config = dict(
    encoder_arch='resnet',
    model="model that answers yes/no questions on an image's attributes",
    dataset='simulated telescope pictures of galaxies',
    train_examples=195000,
    image_size=64,
    crop_scale_min=0.8,
    horizontal_flip=False,
    translate=0.06,
    questions_per_image=8,
    encoder_norm='batchnorm',
    encoder_activation='relu',
    encoder_depths=[3, 6, 3],
    encoder_kernel_size=3,
    encoder_stem='single',
    encoder_avg_pool_shortcut=False,
    encoder_widths=[96, 144, 208],
    fusion='cross_attention',
    fusion_encoder_width=128,
    fusion_encoder_layers=6,
    fusion_encoder_norm='layernorm',
    fusion_encoder_norm_position='pre',
    fusion_encoder_activation='gelu',
    fusion_encoder_mlp_ratio=3,
    fusion_encoder_head_dim=64,
    fusion_encoder_fused_qkv=True,
    fusion_encoder_bias='all',
    fusion_encoder_qk_norm=False,
    fusion_encoder_parallel_block=False,
    fusion_encoder_inner_norm=False,
    fusion_encoder_positions='rope',
    fusion_encoder_cross_attention_every=1,
    init='orthogonal',
    residual_init='scaled_by_depth',
    optimizer='muon',
    muon_scale='match_rms_adamw',
    lr=0.0022,
    momentum=0.95,
    nesterov=False,
    orthogonalizer='polar_express',
    adamw_lr_other_params=0.0029,
    grad_clip=0.5,
    steps=9400,
    batch_size=256,
    epochs=12.3,
    lr_schedule='linear',
    final_lr_fraction=0.05,
    warmup_steps=1880,
    weight_decay=0.05,
    adamw_weight_decay_other_params=0.05,
)
Rows from block 4 of the image encoder, named by matrix and row number. Rows with one number belong to one channel. Each number is 128 + 32 x the weight over the matrix's rms, rounded and kept within 0 to 255. All counts start at 0. Numbers have three digits each.
# convs0: first 3x3 conv (encoder.blocks.4.convs.0.weight, 144x144x3x3), inputs 68-71, a 3x3 kernel for each
# convs1: second 3x3 conv (encoder.blocks.4.convs.1.weight, 144x144x3x3, transposed), outputs 68-71, a 3x3 kernel for each
convs0.0:121141091123136084123137098108104111160101096130128092135137117114102093168159154115114070148144116181153096
convs1.0:106131097176170112176155047105121119128099138164115099137152124084173095054076026176155158122118137103060119
convs0.1:127149114167142101121132153117137133129161135115104085117138062126099084110206199110159157168114091130057138
convs1.1:133129114156157085189175151101100129106157139115095118070153109109133141113162128159123098120145118162146193
convs0.2:121075133128121096079145171161173103139129151139061155155100070192207069077120137129070120199114092081150162
convs1.2:118098221142111135224160099157223185122157138158154135095115113118193110105079131149121144114088057100094074
convs0.3:083094134086112146169137130113182064160169093064076091124111172150090105202166126086102105112152144116099148
convs1.3:109113113132192101097147096121122110143116102129159166162118101130119068115150106054123141126110103132134106
convs0.4:122137091146129142133120111145184143181181113110150120095182207068084195129112151114096131114112132111090119
convs1.4:132172163113152168152146168099114127126155155140177136083121105100133096104106102106177134120195154171171130
convs0.5:121087144143099127156112186101110135066134158147151114084147143159194099121125078123125136106110128132119135
convs1.5:127120111151137099127143111134113134108121133147160123121139146126093108200128111138133144123128112148134123
convs0.6:164145094122125095151114089120140065124098073072099123127160137077104133103063176103102098151073076136079106
convs1.6:148152111148128056105109067105120173131103129125133135160148157121082082133100094109117139120163115128134093
convs0.7:153093122113122129112137064175145128119128132138129144038087159121093153088117103132149132150182142141148117
convs1.7:162115094134131101115140174151088148142112134104088136160132082169121094165115138083133108166103110139114116
convs0.8:132154197099109136166145054115157108139134161159135130067051200075105178192140138151122162162108142138126168
convs1.8:085112174083137179067205227156116108185127091168172129128139108104141138084092115127196171122172131113106112
convs0.9:083131145103158129141128129153133141125120163123135158126141141136137154151129125138109107136136149158159113
convs1.9:138129135127128119100106123160125132108097098113088089132140107130166145136147169113117157127148127136147149
convs0.10:144101047121118142160108102148136139171165137116120117095073073105149106161138115189095082136117120164135125
convs1.10:130153105082077125124148156151185128159147105129147093182108135147103154150131115134087115129102146135150057
convs0.11:107099124107122149055073118097143110147143138117199127144139170143167090129175134169150152100121144124131152
convs1.11:160130129191118113171159115129085058114081103144096132099064100143128132178128122195166139146091126129120114
convs0.12:093105183062086153145176141129124110128114109152112093101148091128083065065144107150158169116143157163146101
convs1.12:086079080100139143112111132158137085165105083143123097148135113096099114095084167171142205134098121126127173
convs0.13:171165126105112124159094079119130154101121148134141160093099113117154131073159162092141131146096099141103126
convs1.13:122193177069131144133125143144143082138124098107084098153187116148177088185121097149132113128148114100125150
convs0.14:107113100140118150134145144131140079154117106095076178134074112152111084085098158105124139155135124147116169
convs1.14:115072123115096124132127149122125141165139113189186131096093150119117104134130148162097099102137140109156173
convs0.15:133104122115113114118147143137105174138101128210142133104114167117061176132150197085150134174131094173106111
convs1.15:106125081121141134084124123223148152106084105118092068088111081123120157019117117147119124116112122131118134
convs0.16:155076095162148117105130173196199235132111215170110100157154079135149132098130101192140074151156140129120140
convs1.16:163164148168149168172140108081148084104181135085141143146155151165151131167223215145074107116127157158186193
convs0.17:139180116135193144141144121129169136156170124157116143067078097107085055111132101091104139130175144130147132
convs1.17:117113120107141137118119126133051091191109104194118122200142111136118119151186113124148157128136147162116170
convs0.18:121122144073147122106127067131159125143114132126083125163195129181123113140133123142102107150113131160106130
convs1.18:152187100126129140123146169126084089143139105109144102118150107135126065082075074145123078135158101132151115
convs0.19:151151149113136122108151158154157199187136178148159171091048043133088050113109074133128116120126147106136141
convs1.19:092136138130139135120070103132113100115122062123187141094116112128077064139105065155137100157175146141177150
convs0.20:169090107141127094157081115095116113133130156144178108181161144166123134115062147146127105079124100087124152
convs1.20:139114141088134180075166164131177163176115096169072133128118189096181116132141059156118124152112155153113158
convs0.21:109124161119115139123159103156121094135133153138102111093126192080105130121126140167091152170116119160123115
convs1.21:134134106178181115138120094178126147136101115199100073125157177121137200041063118155178091167152118132060114
convs0.22:133144151141108138091101134161111147133061149135113166143103112189165103153139198108084118146100112089108089
convs1.22:107139181105128151148114107117165112143132117126130132155144133120099151151126105123080168104115088130093113
convs0.23:120112157111104112131149174158111072116135113090101137150109044134185088073109093130104142113114100125109151
convs1.23:122134148084124154098122112119136052161170094153158122129132089117138068154130156147154141105141126125137157
convs0.24:097067105108077083158164129148134136138163105138167164128097129135151103175202049140135093125115104127148153
convs1.24:091118138140164155120108147154165128164147129140151146054128206127107133130146173167111124200125154208153170
convs0.25:129116118065107138115159147098148125128127096109103108133166092126145143112107169162105151125127104086123135
convs1.25:117119083113065079162088040073073112079081149082123127195155159171130178138047110154126133130137165057122153
convs0.26:130161129139159121118115130113137125186167127129137145075100125141147101152093114117092141120117152100159158
convs1.26:105136135173122118146182125152153167159106136135179170106152177096114113162153075144168186111148128185114083
convs0.27:122140166109117130125098142094138096067133125157177112085110098146141140106130040133129137143106105146134113
convs1.27:119111129147151131149117131167129095152121118090130120099140161129089148181127187106100104140117128132194132
convs0.28:129182115122092089107124110064087178129119136100158115099102091120154117185153089110090073148184138136175166
convs1.28:137135200113121166129083117189191170133147143145118141111135183150174163104091087148154118139151168092109099
convs0.29:135155154105104112125123141120130125122133140161147119112127183092174196168113101182130105095087097094106157
convs1.29:110093100075126137094096107118118069082117101097108072149074108110111120185188145098131099117122134126111065
convs0.30:111071059178137074155151107100189153126181200097150179124100114187178116166103205151121095120146132092069189
convs1.30:124104148097097173138184119132151097111109126145152177145101075172102143096133145120106152140090129134094146
convs0.31:147119075146104107148180160083187175142095119080095147094108075061135120078191174130126186120104155152126126
convs1.31:122095161089162140135126118092115144098131095089128133148140151155123130092124066120135141083162145117176145
convs0.32:126134114123124152156124160181134205140132107136062064145108169140046119220066082123123165129059162190096147
convs1.32:149171176159153181100166094177125163201148183196156177144135072069142110041106103153215157141190097099095136
convs0.33:153134167090053172127106131128099133113141123133178130125109094144178128181176133115139116131127120164150162
convs1.33:082138144098166182121139105119115074127124107123116132158126148128092118128083073101062106098085103146112095
convs0.34:199143168163149141098112129120148067174158178140103150127086110071122146064048148149143113136121145130096128
convs1.34:139168188075157149076136116114119123108134126120117103173163136137113125154121142132169153131121172072091144
convs0.35:151128138160113128115105142074118141070070107084114162126092092161119136121121136106122112103153131098158162
convs1.35:151127141124124165160107085096145163101131140119095098112116117097125117116120119105165117117180123132171198
convs0.36:080095102114111107176134127180130098124127092125115124167106106107133130142092081112150139126107075108098124
convs1.36:119162138104119144178168103061090111114106113145126149130139137147114152064106113135155059140165137141169110
convs0.37:163132132139161131109119119114110125095100086031084080080141192089098101127139144078155150165194139130102102
convs1.37:119126137151147177147154128128089082128072094160131114127129173136105124149094110138135122133115090118105034
convs0.38:098130167113135134073129097086137201128149170129139148059111098101127122075099071084145152124106119139089107
convs1.38:085072113082120062055115117120075145115103153106107145202135137158109154145141197128186132175142085162124121
convs0.39:130104087148122140119148103142155115183147074148183130147130180210074070160143194099140123127164131113145159
convs1.39:115155102121117139145146124131141079107096090131119089140145107146098138166100084122093147095116143102128171
convs0.40:151122145130110094148146089113211094120135084075101147104115108162141133188200206139100095126100117106124119
convs1.40:127092118120134120160152105146103148118103175109098199132092111104120099107120116181090076140094168111091140
convs0.41:144094090144100088181139117134078146108063115103121076137173138132190120153135145180114127126110117165139108
convs1.41:129155138128114110168102084108098127116168097143169148125130138159123104116122169198186125126114113147104087
convs0.42:120129152085118138116112155126151128152102106102139071106129095134060077152064106181141192158095136155102082
convs1.42:116091102118130139108183160115115162092149154139131139135090104111113126103128123153186182157131133129101093
convs0.43:141128147105108136059099168101165137155140106156132058142132050181158100089109102114113119138133097123094125
convs1.43:125138126142137097123158096130134087136178119106103143173149150111131185103127180130148146108107129122105134
convs0.44:216137117156124154150138144131105091165139129152149105087116071090114063109116103114125095118128081127131106
convs1.44:131153147093071105135097080122150150115152174157168163138138141082075101070100116142162103116136145090113129
convs0.45:106092065122156102129132121159158146109114144152067028106120169045128145092108100175108126084126142107099123
convs1.45:094121212118122157109135121165176163138144163120124199110097145123112119089137127135119130096128118075130132
convs0.46:168111114159120146166109147084108128095128109093132123210200180186168126128179138123115124117152087084131118
convs1.46:100141139132116117114091083100129097142095106061069164106105124090083102073069092161141074161136123097144165
convs0.47:125161153131091093178136146129155100104169129109128151133135169088137140133130135090135110097086098147109150
convs1.47:099060089140084093102105100206135082177154108164156173127136117109097112071139148132166171127102145163108156
convs0.48:105111091109116139126128151122178148131124174140138120089084146096120175182177194178187127108088091174130103
convs1.48:138150141134132135137160098122169108125154154080124156134101138140151113100134181161093081170117111119118142
convs0.49:148112089097082177123129182119097070107096122162120078127105151147081062135106083125131169154129151095101137
convs1.49:084125138110116107091095102118137140133112107119131117130139134135093139155162146181161183159137141145118204
convs0.50:143119101126133143148165164142143159158108093154063096106120129129138119138181123110090119118088139161127122
convs1.50:151144119162139127099089110095096131065101098085109134114154145138148139148165163088112116062132111152164144
convs0.51:112132161092097136128112103151175112156125093131140191110221138128129103130138085112115099132104106128171148
convs1.51:124160179124196172117129121068092111118110117075116112149142155142166177122105127167158128131150155166154114
convs0.52:106159150126171165117143158134138139119129073165155178141115077116045030138104096163077120133077129129107195
convs1.52:066097114122162131105127204112145104088149122093110121164130087113096154115131157124155113095178160115195112
convs0.53:164094099131135112132135105107141151088133129086168111185149131095135134151123085107126115121153108136080107
convs1.53:131155133132120148117149105167172128125146114071131099123158129139104119162126102153107126083111131111113105
convs0.54:138094149131132144149152152130128082166144125183154144155109111161098089205134119141128142133117201116096135
convs1.54:102067071211150147168151161154128168151110127166101129160133101115112175076121139132151127131141113109149122
convs0.55:150169154130114100118091114133162191090117140085127105191192135141153147120103113081142150117146143125125091
convs1.55:097135140133109121150190231171121087190107090106090095108156169136137114157114120077156184087108111114098059
convs0.56:105079138129103129144153105196076017152139125118171176138050085236142088180159103149137114112146123093173139
convs1.56:133167154134142165145139115102144181115117094137142119100141153123121148086105091130164135124161165149127079
convs0.57:119093101096175109148176107116088091134145129144088160125137122122155149146122136153172124125085074118093097
convs1.57:113138144159140171110117142153113092173135105149140115121166122169160113128101122080084106141132129123094163
convs0.58:168113118113117156110099099114099080123110104133136104150102069209141157156176189152151120147096068122143110
convs1.58:130146126115117134153120091158125052085141082118113146124154087149130103166127148101091091127128143162134123
convs0.59:144129111133103098125098104111140136120190190104138116155159083071112144159140067106122185122146141155143116
convs1.59:134098173105108165099097111151127104087097116095116106132119150113090155129191112154152185141128132116104056
convs0.60:111156116146181153061135153159120111169133147150123062174168089176198177088053088108088168114171146123128123
convs1.60:140124157142152130138106052146089123166127082115109124116107119064129112150195175116095132118086108103146119
convs0.61:114085119124142156161147149093132101082113081129145095163162159070059108092025029142139095118180165182190164
convs1.61:108177112115138112104159124104078110135088109143159134100114145137110140160163170144107086105076108202131101
convs0.62:114107142102120118164121090102105117157129087172196129133203169122125132137143129148127113134122132141091101
convs1.62:140118113064131073129100081108090117110102104141137119114143099075140112081119166204134108182108087145136108
convs0.63:141122097167130134122117142153114177155102139126096044138131111115208067086102145083133157095168118126104112
convs1.63:138098097161132110131173153206174105174135114161130112103082130116153165152152126089091193136111118156138158
convs0.64:102140112122153141149148150130162208041134192132139211118084076104073152120081148105102144122114181100096138
convs1.64:094130161131169142127125181146142118140151122160199114143149103105139119098083062167160119142172156155168199
convs0.65:187152193108129132074091083166178136125136128130120141107117097111060104150145162125154142148157181078142176
convs1.65:082108114112092121107121113102125141125135115184150116139135168155139155167152162166135139136125099159115112
convs0.66:132155157127139165127158127098105130149102125137118121132070118128109098176092111104142105104177083101149066
convs1.66:183117128111105104101124085125125149128098135123129133153157145159116125174105083175163207087104138113097094
convs0.67:122126093153118084133139148126088083148144134137128142131106126149104096183212207115134130128145114147132059
convs1.67:131153135129126146126118094102156137137113135144150134127120128114140132057092124129106109153102115125095095
convs0.68:098091135146174198115109115167118152101113134143113164177128109143143095112123182130122125141127086170143138
convs1.68:137192141170197157173177121130164135149147137156176130120149145119073107109091118145187173126172145161146100
convs0.69:147145129151139125131170126154119142077177119177147157100065104084081100103073138088133148098179142120124128
convs1.69:111164106169195136152127119162107099154089107145144093169186125118108119131099090129141152146137139091097089
convs0.70:110120134128158173131104090161120116133091129133113103118096194141144070110068094102091151085161129104099097
convs1.70:144176133182080081125146120085163085056105099096114100157096113224162138121180145105087125073132093145156124
convs0.71:176114109149077123104129199121139149153134132184106064068075114196082079148110149137140141170111113129123150
convs1.71:135111139172140130154097115103110062113215104192165186132099155060098127085153141133159087055130123071127187
convs0.72:151138179192115140176130129098069072117147072141101119075113135167094125211179144130135150138115100120105079
convs1.72:118092073089134146120192193145107026136169065090123121096137166124136138133102092096121144103133135119078078
convs0.73:152147191135085077111132118077071107122160160078162169109132135122063138113128143116111094105102110115149144
convs1.73:127117115100124102080088110172168167179121120124137141103134134118120086159167130098092149130089083131143087
convs0.74:144178156197142108151094082102125078149097113133127166143112125165182123126158080140134109159147071144116082
convs1.74:142142066142184099100115101166127084164121114099112141118179123105171098150105168115092163124069104101092124
convs0.75:156147120058119149130135146150170154084088133093118167136166168061052086163162173115124108118155159094084082
convs1.75:114154119034129135093052040091097134091122124066100130129171167098141191124135143148102099134119090106143096
convs0.76:109091100098059071098158139155122102147202118166176138131080045133129084162127131113076091141134094111174178
convs1.76:113152194132143194129131135120169211165087165203114161134165134130195192140139129140116109160138127089068122
convs0.77:102163161111188140084133109142068071157098150148176099115109100155146119122170095134119081184106112154139132
convs1.77:058095138146127128200196151161126122117137139130108127130089165132142132060161101179124112176120113141112128
convs0.78:117103102091132158145156095186162097180133189111146191071070116079181157143125129140145138121135192149184085
convs1.78:197114071150132157164161164073048082100121139073108084128157118190139141192171172056048122090068136092157172
convs0.79:154150122139133135155129127131124185145124136133140128103161053164079041151108087117174141131117136156103078
convs1.79:072063146150148155156149125149147080134127063132096095097065120102150180108196170143132151179160131135141150
convs0.80:156125107118102107125127104096050116146130047140112104100094121178087063137161116127099126146153116177194135
convs1.80:110119157086131120148161167166111154142112096130128117066090103071102114146092111138119133109102099134124099
convs0.81:161093081156129097167100118143139116155127158141137154130141087128162127133203147118105151086074114102136159
convs1.81:122116159098099089110137159177147100153161068086160138127136116152128107131106101099125112115144156124162138
convs0.82:116155186073092135137125084132107076116115092099118115182160176147163163147074069133104090129128120096106099
convs1.82:094159092077118071116102121086084112126111116143142131124121051113165109122096113186121099132079066124128109
convs0.83:111181177169124077169074109130109058147129125107076143087092182109125142174122090077095190142152197103155115
convs1.83:099099122123152119150099174243123025167117131138114150118166132109089107112093124076153176094132107134135100
convs0.84:138167106116080128113126169132063124180167096116196101091110126078145156096119106115101134110182154098183151
convs1.84:131133134145136123128119118184095131119092127121111122105039102121107129184141151108122137149137142182136137
convs0.85:112098149088144156130148137159114155123128134129137169105067077101174110100115082105130133121141121117115149
convs1.85:118157139144179093143180110124072107103100064104120064149114153102094141069074131156164140097103123132114156
convs0.86:100126155142152102135088090190127097124087176169149122174109132102099182182201067138070109063110173122180158
convs1.86:134150160159141163112134148197169177133129135111148181175144128144143138125087080136175121125115113155071100
convs0.87:141149133115118124094101157080150115100090047161142105082099155123145129143140151152163152117096097113075078
convs1.87:090150094140111113158121115137128138154108096116123093138184132134074142094127097134147100137133117099139120
convs0.88:049099103129162083078090080140115158133150128176134075131127095145157144091080090155167112123131168117129100
convs1.88:130109089129087045126165145086132169082095147132137138114118118140116053076091054173096098064074129131086079
convs0.89:103134119132164125122136171089079122093074114096060131118171137154064178182135138142144114128086143113124145
convs1.89:161083129162106109079099115155126171126101144097117169143105167212135070197196056092151122133085101161142141
convs0.90:124122108153162110078083054118143149103102174141121137125167200208179147051092117068067103182179198118102103
convs1.90:161184127167188058135180168040104118028062127031063084100112121137157135142130133119054032116097029121100043
convs0.91:102104137138183172070085151165196120110102129098118162166130137069129087136152157138135109107172146120123139
convs1.91:155110174170122184134088137154122107169136099118113147127073115159135117077087069171199210134124176106097098
convs0.92:173153095175134095118095120102097207170128169203120167142101095096109087073097110122103169141082162169168154
convs1.92:101112159096161200107118198155121116146106068157100094146132119151169205073128141138159103171211143126168158
convs0.93:081117093127131131113148121132102131188119176131114156218127131102132136104056152117103136103100149097132112
convs1.93:128127125120151135120142106128128120166122077194167141105106176094122123166171167127133082121118068158134142
convs0.94:147147138109143161107086155139163126147149101156130113118113143095104152110098127155127201155120138144096107
convs1.94:091172152108143103178194110090100113166122104190114102099145184079110136096086081169117117184122066130137146
convs0.95:115121134115107195175138182176103065136098068129125110138143130159120102117136108061086077093094107116200192
convs1.95:116180100154167119092151091134094057193116141112142156122097159155086096216153135074111053097109067183125127
convs0.96:184140133122092144105152168136125134120130147075137136102128146136103141126144134102110084138124116113105157
convs1.96:176144101148194078160145148125082100109115123052085121115120140150129089165111138090069100061115090167135129
convs0.97:147123164134086115122128095158087120116114128133098110080129126136097153091144155158157121164121109089140102
convs1.97:119146110068108103118200242087108160118115163139168132094093087104117104138129120141142189159131164192153116
convs0.98:103061129114137124187170167130101061125156082119142118103112131133147095154188114192146077203185078069124077
convs1.98:080107113121117076151129078143111116151124103161144117084098125088145177083118122156110111113120112127125112
convs0.99:120142127122134105171125153056096123142143120162145139107107122082068109162150145129091129114127132144108085
convs1.99:119104156066130138091062144137148134178201115104162143103071132113077112175138131066122122071120123121095144
convs0.100:126107118105147104105128105096095080092037108122070078115125179145134126158176117085076119101101131102095130
convs1.100:060091132109107101035075043124094156076093100053095141108169140160109139172133126148161136154130124153130094
convs0.101:155146147104131134171075129117189066113108080059122096178106100154158151117086101137103143136104160143125114
convs1.101:137072089110084089144130085144121132127119137128092169132124088125126111077138162139094108117140159134148151
convs0.102:097118136137138126112122160193171076147129135156138116092110118154132156133134178164129112142157137102149136
convs1.102:174155061216120073119139081133100147136129118122120146165158137145112159139104148193188211167122206139118151
convs0.103:111141096142148210153113169127150078118128089124155154161129118144111185125113145154157152117154066103107069
convs1.103:135152098122113099138154100112107107104112104122120113121094118162113116179133049152111134134075116142134151
convs0.104:134150138115125109099158098117138136117069105103126068130101146104159064073087138129129115114124144122155110
convs1.104:176177097125114108105110088130146154180165164166175167135173185100151153132115132122128144105139164111125116
convs0.105:115100119118107118170170113146166127148153172144138120102078086165147114128162118155142087118069129091134139
convs1.105:169139156177172183160127142039111156085053114073089091116157134139162118139122179082093135113104127112101142
convs0.106:089146087167091134100151121096108111059084080162121100124120094099097091206181182123094099127138128129119112
convs1.106:124092105108129084129136127110100119111120106100123141108142196084129123122105094197160107112099116099101112
convs0.107:113109149135070099147109124181116139115113155123088139129124125123118161190207161122115063100112142105124112
convs1.107:170159110130181144113121111103124080103113107151129140124121095111115110143152159149122127105111126167171158
convs0.108:208173087146140090096091111091154149147126081132166082163214112180172124130101154122122108115129102145156129
convs1.108:092126123135158160102135166171108069196152058162109060116150107114119136109131097087085107106098049133116132
convs0.109:079116198121133125162122177172156094102101123146100085106092119146101155183085100109119125093115097166142127
convs1.109:130107114157100128117123089151115173211142100188129135150122059138133121133117131144165145095108171138108153
convs0.110:158098142135143135113105130075085133099114122115107141102163164046124161155104197109145158126132131129142120
convs1.110:100141145112150143075104127173107102124147121125140200152115128141087110132174097132082099153058093178146182
convs0.111:099104111117108138108106109173161077117121104112116137122146073094085149135122092121154132121111094152127143
convs1.111:118104142146126102098121127159107149125124130113142172151140158183124168152166158110124093116109095104125152
convs0.112:094070133138082119193112118163108080121171152151159150105058126157148087135185056096102084100165084124132069
convs1.112:129153200072153180095128174092137165156170159136102103127093135062175121092152151168187167167179170134125118
convs0.113:153156180138110161135134151116110125118110066119144109166193153081069100079070119101104118107105113098140160
convs1.113:147158117186196148135141123099087119130137131118095131172151156070050099102123098070092100142133085119123115
convs0.114:094123067141154134087074158126133156144110138069105081124154107173129188164207208109157144109125171119079105
convs1.114:119119153101152162188225209219100113148024032210158063065119116089110097123132085126108103129197132148121165
convs0.115:135098089141094117169234140127124124092124089121110129113104130171176111133138069110137149116154120105118078
convs1.115:108087118127118109072105076133082105165173093113163150091102122085057114136112138089172177077141164168144162
convs0.116:141137095129182101085133114155143116087126118115096142179147121161148099158142133130162154142102140156112143
convs1.116:178179136113187127157135129177113104126119142174159153143104146128114086119128153156097100096133154097080144
convs0.117:109152117150125091178120105166160196110134163077114142070129099090193088066108086181150151164132113163119075
convs1.117:082126130120144125129165138066088190120103114107093112102120142081196149127147077125142136127153099160143097
convs0.118:136104166106099163124161180097111144129145132149160142158178130129128134103081085146147126172135140133140126
convs1.118:107141088142155101134099130127096083158117113176087092141124130078052136154120180107129140063072130130162136
convs0.119:172153120133142140160143097094128173092138117086170193137052067114135110230158142138089175128113177102116144
convs1.119:115097058132116150127135125195128129171115135122123063170210144190158175090079128135132136187132138097112098
convs0.120:118096154154058152145105139088110146069104116127145131108133097104099116087154126067084108115102134153115138
convs1.120:141156118138144097084124089107072115146147090166157108149106169127120122106115145136163159148154149164146166
convs0.121:106091086121155110122124110096111091199160183171074149160159122134215156124091157150118128177129150097128110
convs1.121:134142085080131129071110100113152110131104151093061102164154053129143057099162081168121099156129115135227192
convs0.122:135138132151158133099105091110117130026092095058144155140126151109118139101112120104122118107130079099109130
convs1.122:127110134093100108115117114089121140109138115115109092121089093108119106114088091159130154172159142150189162
convs0.123:120130155115091162095085157163107123171097087119129127092151126113129166067090133074164110105155099112148109
convs1.123:144133138115124110117092111135085169150160159157184189153125118195195121173138116127094182090098157137114153
convs0.124:119116133117164140074107143140123131116155136164134130196152163136168198062142164089128094165205142084159082
convs1.124:106065135112139158138150182090092070140072059140169120129134132079083132108077108160072083120124131158198145
convs0.125:147106070149119113123137126132123170128119134118168165063201033111223069138149119085156124096165107157168116
convs1.125:108063078145109118157099206088163123078132121124136103079175174054124165100136188147144200083161189073159167
convs0.126:120117115150125146144155142082118082132130158105191221108054137116089079124050028132111167131133155121139197
convs1.126:090088105112107147104166166140105117124100107138136106131152112150098111127136121166131110093118117097082124
convs0.127:078132173109166141146158116117152112125109085157171121133107084176045039110097105112094099079130168114155132
convs1.127:106115137115156131099123129179123134158160129106138147180111113096101109139137106102142140071137085142096113
convs0.128:133149109125150130128152107134151120161173182099128183135136062117165072116158019129208101090190110088154141
convs1.128:025083148167105214175171224118204121126169121156136134067111099089147114081139139156154216200168210146193127
convs0.129:138153100124142112115129154159112134129156170116123130142088136148131073128126130134124105087108088120098128
convs1.129:128118139156103168108114152205143096175135123164173136111120124161144119158098106161147165132141113089050108
convs0.130:133088112096083104145085100127106119126108113170139116157145146098087136156157187132172146108151133167156154
convs1.130:080095071116157123149177133159103117154136143128121136110115114116147146079116125163170159164151149147130117
convs0.131:173131071102069107116146126132109119156131122101125162130189127158128070097131087146155100161152123125129114
convs1.131:123151158121133167105129120111126116125174119119168124139131206132154184142179120164143152112094129113105129
convs0.132:119124169125104154139147108157153136099209115131090163128158074141169064081163184139158063091137073110105125
convs1.132:156182173156166119189109137145155083133126105125140156163155077124195138074086154114141194152137123076140165
convs0.133:113139154104125182116099104188201157159162062129139093124084155155083167140147165172119117163114107119115154
convs1.133:121123148126145119121166148077114106101018074111080098164136166179093117184073100121063171110081126117067155
convs0.134:141175201100139098126115119185144113178133093176137152101120133039063075139107103076087090143074131169136159
convs1.134:135162100149192174128154128129124114168158182148115125122146121116071078106064066163154124053105141097058118
convs0.135:123119162164120127125098113150117155132124175133126141113067107139129121118142072138153142156077147073086126
convs1.135:076091103111088110129146145141139108127132086148122111097102099153139143193142144110155184124110184125140122
convs0.136:104101118136119120156143104118068118115153102022176146158120179112073125120095136084072098149089104100119083
convs1.136:089095133115169163184148118160187172115139164090121110110134161118110134117108106162177159124121113080089110
convs0.137:129131131157167133144148094113120081080102153092116174146079107166127050117153111124122117113137131123158145
convs1.137:137134186136154187117116149147186202102116193112123143093101103077154153178131097143132084167155148096085114
convs0.138:192095140112050107125118208090098091136179114111103038139137119112161106147093118162114152122136080166124123
convs1.138:072070084160132100161171119107066052118108089121147160096104158140173194132148132128113156138134137149081138
convs0.139:080109168086151103158129159138116092170138132133160134160164081127141162106082127114142117106129127117105152
convs1.139:126120080148135124125136160123098131156133110140077068135155162138147155134103171102131175092097186092129161
convs0.140:129061097107087068135158164131121085119097125099155095144142143113083164104088130155123093160085088163142062
convs1.140:079122149122103109063087051182146093195222116165230221125081147102112106087145138161122076116137125188155177
convs0.141:138159118084081157138125142151122121134132094099170130069056115139043085120073121149149215126079131133139135
convs1.141:100107137100115150150147146130102104146148137148151134147118111151146093058121122138154172146121151147152111
convs0.142:090125136124121117141122135198114077135121078098117105108087144133082159159108192128107111131115102120079123
convs1.142:131128104122144153125146165154109127121123139123131167103117144133112164076133147084145126136121153119116110
convs0.143:125102084110129146116109100144200069168102108115112157155135123138156138115124078190145140133113155131129125
convs1.143:110151130084095133085117149081073117126133151133129124083129112076130086151115175204195177107162167122156091